Weights of a small model that answers yes/no questions on an image's attributes: fusion encoder layers 10.
Rows from block 3 of the fusion encoder of a small model that answers yes/no questions on an image's attributes, named by matrix and row number. Rows with one number belong to one neuron. Each number is 128 + 32 x the weight over its row's rms, rounded and kept within 0 to 255. All counts start at 0. Numbers have three digits each.
Before each neuron's rows are labels from the 100 texts, of 14976, where the neuron reaches its highest value: "tokens" is the input token at the peak. Only what is clearly more common there than usual is listed. The data: histories of elementary cellular automata, time running down.
# fc1: MLP up (fusion_encoder.blocks.3.mlp.fc1.weight, 768x192), inputs 96-191
# fc2: MLP down (fusion_encoder.blocks.3.mlp.fc2.weight, 192x768, transposed), outputs 96-191

tokens: "101 turns on"
fc1.429:184118122151107110198135126078125115087092086113118073131170190141138094052109176119132118157142062101143096120090149117157189115131190095132114164117166120135120138131103129175149193135048101155124143121111141119040137103120126096058091080137135092149113092172171095101168130148145165125
fc2.429:121159121078154106096114130149172156135173132105087180151175097084154135155071121173120149132094196114148135167193183127151153128119144065163126089190148197039097102138099170175126173118182082138110126151092118149147146214092116128102063126116138132053088200169111117094104082196165121110

tokens: "000 turns on"
fc1.159:170111134179132094099140106152130104133110041144134112202058231182112168131126116155102147065120138138137118112125052145108131115165117111155121129073138146163154088127147123118140157146115135089148000096133145141111154129099171178146142058169059136045110098111132121127134118124077179135
fc2.159:149138087174183144127122101135130150137054165147114161136124079088141122162130162143069173132100163159118153127126131202099132159211141122109035112146088162092141191124135120138153185166105129108134098132147128095090102173119079124153142129096201095107100125163166123112170197136123130141

tokens: "110 turns on"
fc1.80:106178097100069076108116089104123146117124158106108096121108094119137100128168082188110158114124163111100098098121153085111120178121099114121167174119123064091118141106156117113193106123151068140181130147199147071170112148158128122118102152144096082163125129105153181069221120186174179162
fc2.80:064074109173046109140195118113119207081092160114124083135100149091117181129168127140109100110100094163151157173127167157139154157074123169108181123156091086177168151154184108113218110115131157108151084102111135122055150073140138084163125115187152094091125109136143113164119136093123096121

tokens: "101 turns on"
fc1.562:101096079072146116074091163058166053084073128096066066116074098144144094205151102135077091166126081159144152130098149206148160067161161179127124136112097107150150150120165106107144124133134115115105146140207099089131108134131124093106176165082125130151103104198123122113123159181090109147
fc2.562:161105121124142100141162180201076126160135106129148138055135128124112185102113174067138176140127115151131089109109119090114089124107113141130231071155143103124052119124106156101111119079111194110137108132117093131081138114146144141146144128121120112122149121093096104119069172096166077079

tokens: "101 turns on"; "011 turns on"
fc1.543:195165134128099121129081124199129132154148130139118102174107119116157154149125118125070162138166176145153120109088180127174159136098052141110169145120167093040173137099106117156125158181183157138113114145135111101146147069081110151108141152161162110166104135104074147170140107106102106134
fc2.543:175151126093083141099148146080144129084121085172131133148170163119162124155148144117143166146117123066100141106147172121116158109123095192116158139155129149199121099171118116111093124153097113141092141218090088137132175140142163132135190167126086098127158120136074120155189127125175139122

tokens: "dense start"; "100 turns on"; "sparse start"
fc1.116:097131077173115173165094136134126120189142112151125093108156100099140148072205207054113067121124120177145142141139130110123159128128138133148102146088052169128111124094134138139069113131118156113165182120144122172136113114122206173157079143068125164087085119108100101101162183119113145143
fc2.116:120103202101175133162141108129126113074154133113194145121131115141079112177099087126120130150105100054134128153168126165116105085119178102067106121110165152146127135101129148120159094136122116184101119153173136083058152143125104086151095184150137171141174112111126115112151060084155133130

tokens: "101 turns on"; "large cells"
fc1.177:136112109134116119090152169092178067108139150114143091145119204098100088122078157127093081145151092156201149073131172114137129163105129133096162162053084091116093124143129114148126109183067142079120105118175145123178182112101110156056171171155111118129116062074150145072137091095112172162
fc2.177:111164151141129147138118125119115140116124080173093112136127120108164154112175078108126120113123129095166159170125169124091127087131110169125151183163164106024141066193136192110084157119164158161182121189124110128123088045070086153099048100116194113134165180109110137116148103187109110089

tokens: "000 turns on"
fc1.106:172088121138124114110067108097103089173118175152175073132149100062167132123110075133087090140137124120118158125095139121187106118138113153080182104138115099141131123156200124089140107082116148076120121182120175156088111142082152099151107135143143170197098189142170153083116144090143122185
fc2.106:096166141113162072182102138155087205127157095159107130128102107124172133093140060107149114148161175183098088160146127109140161100133167114133159163119145133111181162149084069086093121136076104185153187127082140121129102109176143112147066130157146157151101037167184146137162139121095155118

tokens: "dense start"
fc1.75:105159149080086151166150156067134116185128134170090140120158134177118102168100094131052183207054147099133150146125125129157127145131127149132089100137102187186106125078148058139087144131133129147169084091119079094167122145120089140116095116161109120158159170083138105160075123091143137156
fc2.75:127125106123088115100088162176179156117109152146126136126115124115211127084077122086134065095180129136183105149146124150070142135146136177193147175135081115184131145117120149105101133179109087126192127152146098115126143123119143168130140144172117130144080146128110108117113096152149111122

tokens: "000 turns on"
fc1.61:086208125148121089165111083107174115168124130070162108136104164164126158178153130074125164082134097089153147129123098132128176097099182077103117127140119172116133111083180133174141107127125150077124132166099168149133118115117144149099148193109152153059117101137184128140104121052082174136
fc2.61:095135124140173161152090181112123147106071109096229179085123112195096109123108144152124141170150069144133113152086089112091097070127099141071128087101132131131095150152152141153117136109107108150127120107074114182094143102166135090139140091111130180151172151104101075130181136043152156180

tokens: "dense start"
fc1.509:102099134120150086100084133150157102180132100115123155113151114084143142163101155138153145131080142160127114174090193146084126115124100146088144115157089196127131102093074080108157114147123134099118178125152128082064167173124137147141120101146150124103121092086066145126145167142130083125
fc2.509:151090136173073129135192126141097092139121098120127128131139078085102100188129159122153097149127097151167095102090153162097136143098102192119142104141167127108165121145086127117177109134127145146119151134156159190140119208116130013119095161140108134140178159081140183106121155197155183118

tokens: "011 turns on"; "large cells"
fc1.511:106170148163156137150184129073107127159146118137118112132149113134156135138223141151118128114156193164163112046126139133125166136110165080145103096127153101155114168114158158158086186083113072060152135113103123091065128097148127139091122132121078158144085132199186104094104083111136143155
fc2.511:148098150064125115146118133130115140107125153064133106186087060142127155113143121159127111140112094136144131165136092108107110157152096083127099133142102140112114080136198129098129099191119183095113160087133148155108169173156085111166112156124075172122127137175096095091137135101161174116

tokens: "000 turns on"
fc1.540:127114154099135092096162136177105115141137102140166141155181127082107131182099111078126116101124128152155172116161110129133112127120130082182157205101107118167109089140177168129076165073157149168116117104099111141115102102093104147065131134121066114112087145072145237130115144094126108120
fc2.540:156138106202127100093140146152187181138170155139137147187091052170114154176161114156128173098117131183089187111232148086145152115101206139077082118152103164137093132119120084112191103154153120124108109123150098169181112123152095094139172086117142146140110116185103195132132143125130134153

tokens: "dense start"; "100 turns on"
fc1.687:129173191100108142155141133108118058116093087124149101112133086093177173096112129122127122095096120071094106130072146127112150139156121102159124126143137139143166139116074158143114132131133123115147129121130180128098092115096073137133086102101086117120124114113108134139049136174183170153
fc2.687:145138125055132133095106093071168125120179105160071044104070119158120143123095103061068110088134096196100157163062113140148165100126075137104097131110111170154106103150104161109153127145148146144151116114129175149113074174099115100137144093179155152102093109115108115117138076152187160156

tokens: "101 turns on"
fc1.342:156137170138193126120191197135153060086144114144125121115152115069121130153160180154131169159138161136106173147184170113141113142158130116127155133135102104090095076098129097173136133100112160138112131153105106151124093079130123093074063100121114110136134161140178158135114122128054138116
fc2.342:089120115180115142103122169138054093099110133144132109166099159168032199063126134122115154090110139090083127141080095139112091137119109142164098115122185131126143133151117107153159176006118090133108156171089159145105166136135068176154080109137153132138154084120131120114110097129173144106

tokens: "110 turns on"
fc1.745:095168121151117166136097173155142094140177131045175118165108100148160101170147147140070199147109154184096070130125129137145097107164121062167136124149113105098096099156166169083124123169139149130106065146152126153157147183093100132066140140144108069144133087123154100079071100121112099116
fc2.745:118108103062132113186154126091114177098185128134122124127171161078107143143094110064120153118115158139134189103099157080132090164140098106136161215102152081076167134154126172168138162086147122137087094163103174104118118099135184139150115185095104112121176163143130079101115132138149150111

tokens: "111 turns on"
fc1.132:104120092121095136156105149115153128105128157082107081143095148074124180086132091097125115163127137186131114153119092124115132111063163075166112156162159159155058156164135186100180063143133094071126141061161124139148110112122148100094142145119098165036102198159140085111154120154116076122
fc2.132:117190099161117177112101086107095101124130080101157129122112130112098128138036151128126119116160093082192133161163167136107128093155149188100114174093133126164097103127124085142072142121112127143082130128062115134162140147156094136141106135132122180139090177135129150178171106108135123158

tokens: "000 turns on"; "001 turns on"
fc1.640:082181080136137173195140106151136124067167164176114069090112110085125127084098046083132111157072111125143161083133136170175187115116088161080141138117060137164129184164159162124093094148122124162107155138179098123100119196135079130192125207120169157094115091136074125165144148133115113119
fc2.640:206063179151076111137149100145162159120160114148117156133117149120118124092155157123131155072085136085162139192144158106160095089116092129151159114150080078133134108115120118206125167075122126140162170095152081148165168091087108107109115158080138121167101165118108143161140111086179122135

tokens: "011 turns on"; "010 turns on"
fc1.74:174145180141092142087150169133173100156097124124065173129092096177125116095168124125135146164081144191116158150110156177071154070114103157132087168100088122127119137091094107078145127128157156147141074151123114116101096195093141071110127128098116137162141158159112158139208137147124122161
fc2.74:108116125169168157117156196093094141075125121128110096129121162105119179135152109158106167057137149129164132102143113107191111115093111149067121134158151116115115177162079126173144127151086084154085169119115138165194118127113104226147090135171127106152119087053149152136115133146148101079

tokens: "111 turns on"
fc1.9:090114175126091132087126154127114212142118125137128126103210173071162118139173129171230104104135141107142124155127135143175177123162134155151166120109103183155181135099076124097096133140143090122111137130092148148081122150067153126118116174092116180106087118134161166061122112160170114148
fc2.9:154186095177182167107116176162069122164117136198088146150159155092134111117122175146156121131078136124125173107112173084139108096158144161083107144132192101128121125084098110149113109115187135161081110128123135112154148136137086079100125145120125147162160130105092123105186148160166219125

tokens: "000 turns on"; "100 turns on"
fc1.133:142126103097036127147114134128110109065146158106131125095138193100124106131075145070109146140138086085162170174127157095106091147161123112146112034140101140120169148134076160077078170178096195131103127129109150147118138137160126094130059158065141128158123084120156082147158150119115153161
fc2.133:115149140099143107095126099123131097132079146077067111223106146151168113146125151133162071092107132133121165117143047159128120082140170176098212163158186143162146093093146108117127195133124070174124133156129072150114138158193159142122185104158090130159152142147128100097134126163081112118

tokens: "dense start"
fc1.258:148124087117128169168119132097169081134139131114168092152099147156108139084154096201179117112123063126202170176138160113083108149125084149129188133120153107104133158123089167132096186153158151065122082146209079139160103091117102095076086122124123119126154152130107119134125155115188105160
fc2.258:078113163108129099161199100137133112147111147211130067166157194126189123122157097148167122132070127125131086086134113158160101154164118152141166164102092208113106150108165169127116179104059117177136063155137071134095110125113114117127114126171098108082134125114103157094179157146100103159

tokens: "110 turns on"; "011 turns on"; "sparse start"
fc1.68:121103106090146105142169160110104178135116109160141134065121156126189124085124127183149087087146127134130130168115170114178112132157154094144107136130123118167126156146159056164134108094115175077109146174081148154138159171088103130130117181148150094106111136117173109156138158110123166160
fc2.68:123105143180092116060101141071180094202122107135155165173105096108097112154136108096098114117117118118118154103097136119116111127131126102141140182189167162111105114175131138156141034150099079129174095166185104139087075067119141161132111118117132153193032123147140146144132118102156191130

tokens: "110 turns on"; "001 turns on"
fc1.205:159175180171147070082100188104091159148142100157121165152156127102110133152168158123136116069136160154151114162182151119081152234146120130112174078151153140174159101131120144132142077155121113121122126198125121125132133122111132196194149110156113077074137134114085148168152196142148082170
fc2.205:124149083094110183151123175083105120100098140153147161153141132180161098145085134107181068073141112123112160150103092137139089168189134096155137134125168043083157105135041098095067092124184159160155109110173117136111176111152099102082048194131147110168128088125135149073115102135125119072

tokens: "001 turns on"
fc1.158:119137121109110178102180103180142086171160128116124104158085181109118136176140048182133141124115098140098138124147169125131133099166184111128116106073085135102102158127109139199122051178075167110149128134192119141079118082138147149065086117138103122145118085112146138142136233105119116105
fc2.158:112066103104168087154162135099149189118049070164208138123067135109101224096160125127128130161082072138183099145165157093137111131131104126107144082149174097095161105109133165111163154159144104115151067107134103114099134154105147166135165123135130082121096127121128159113144115112117131084

tokens: "011 turns on"
fc1.498:113112126138157130112151174128149105161126155105160143110168169105075166100140103129118127166086189121111152118183139169139164132091075139067162180136117119073137075093146125096151150180137158128122131182135178146186105130119096127156142085133189124152152132109126183148155107140174138178
fc2.498:067159069045122104146085123119148146154083131180119166108130095117072168131101133148173112130131117120113160143075137171120179165159184128132133150135176115057137166095091095085135075099170137064115122119164074095148075166161099092072100094147121135091172126123157136111159129185091136173

tokens: "101 turns on"
fc1.357:075124105135124152146102090126165087102117119142137090181140145129137149098164161133130099156141165109115116159116181171144114175139167135164099158123137230127141098140093066154157129086098111156102102157059107206135118164137105171098086056131090120135091079064148142146067083094105107075
fc2.357:103125127147146151150088116119109182175115170154061153135069097173108154134170061176120114128129138203093131098121119151170097155127170124148105137168152143119092154175042171141103138120062178160098135109096094190135151156065176167113120065091107093126122179079142123138119147078155120190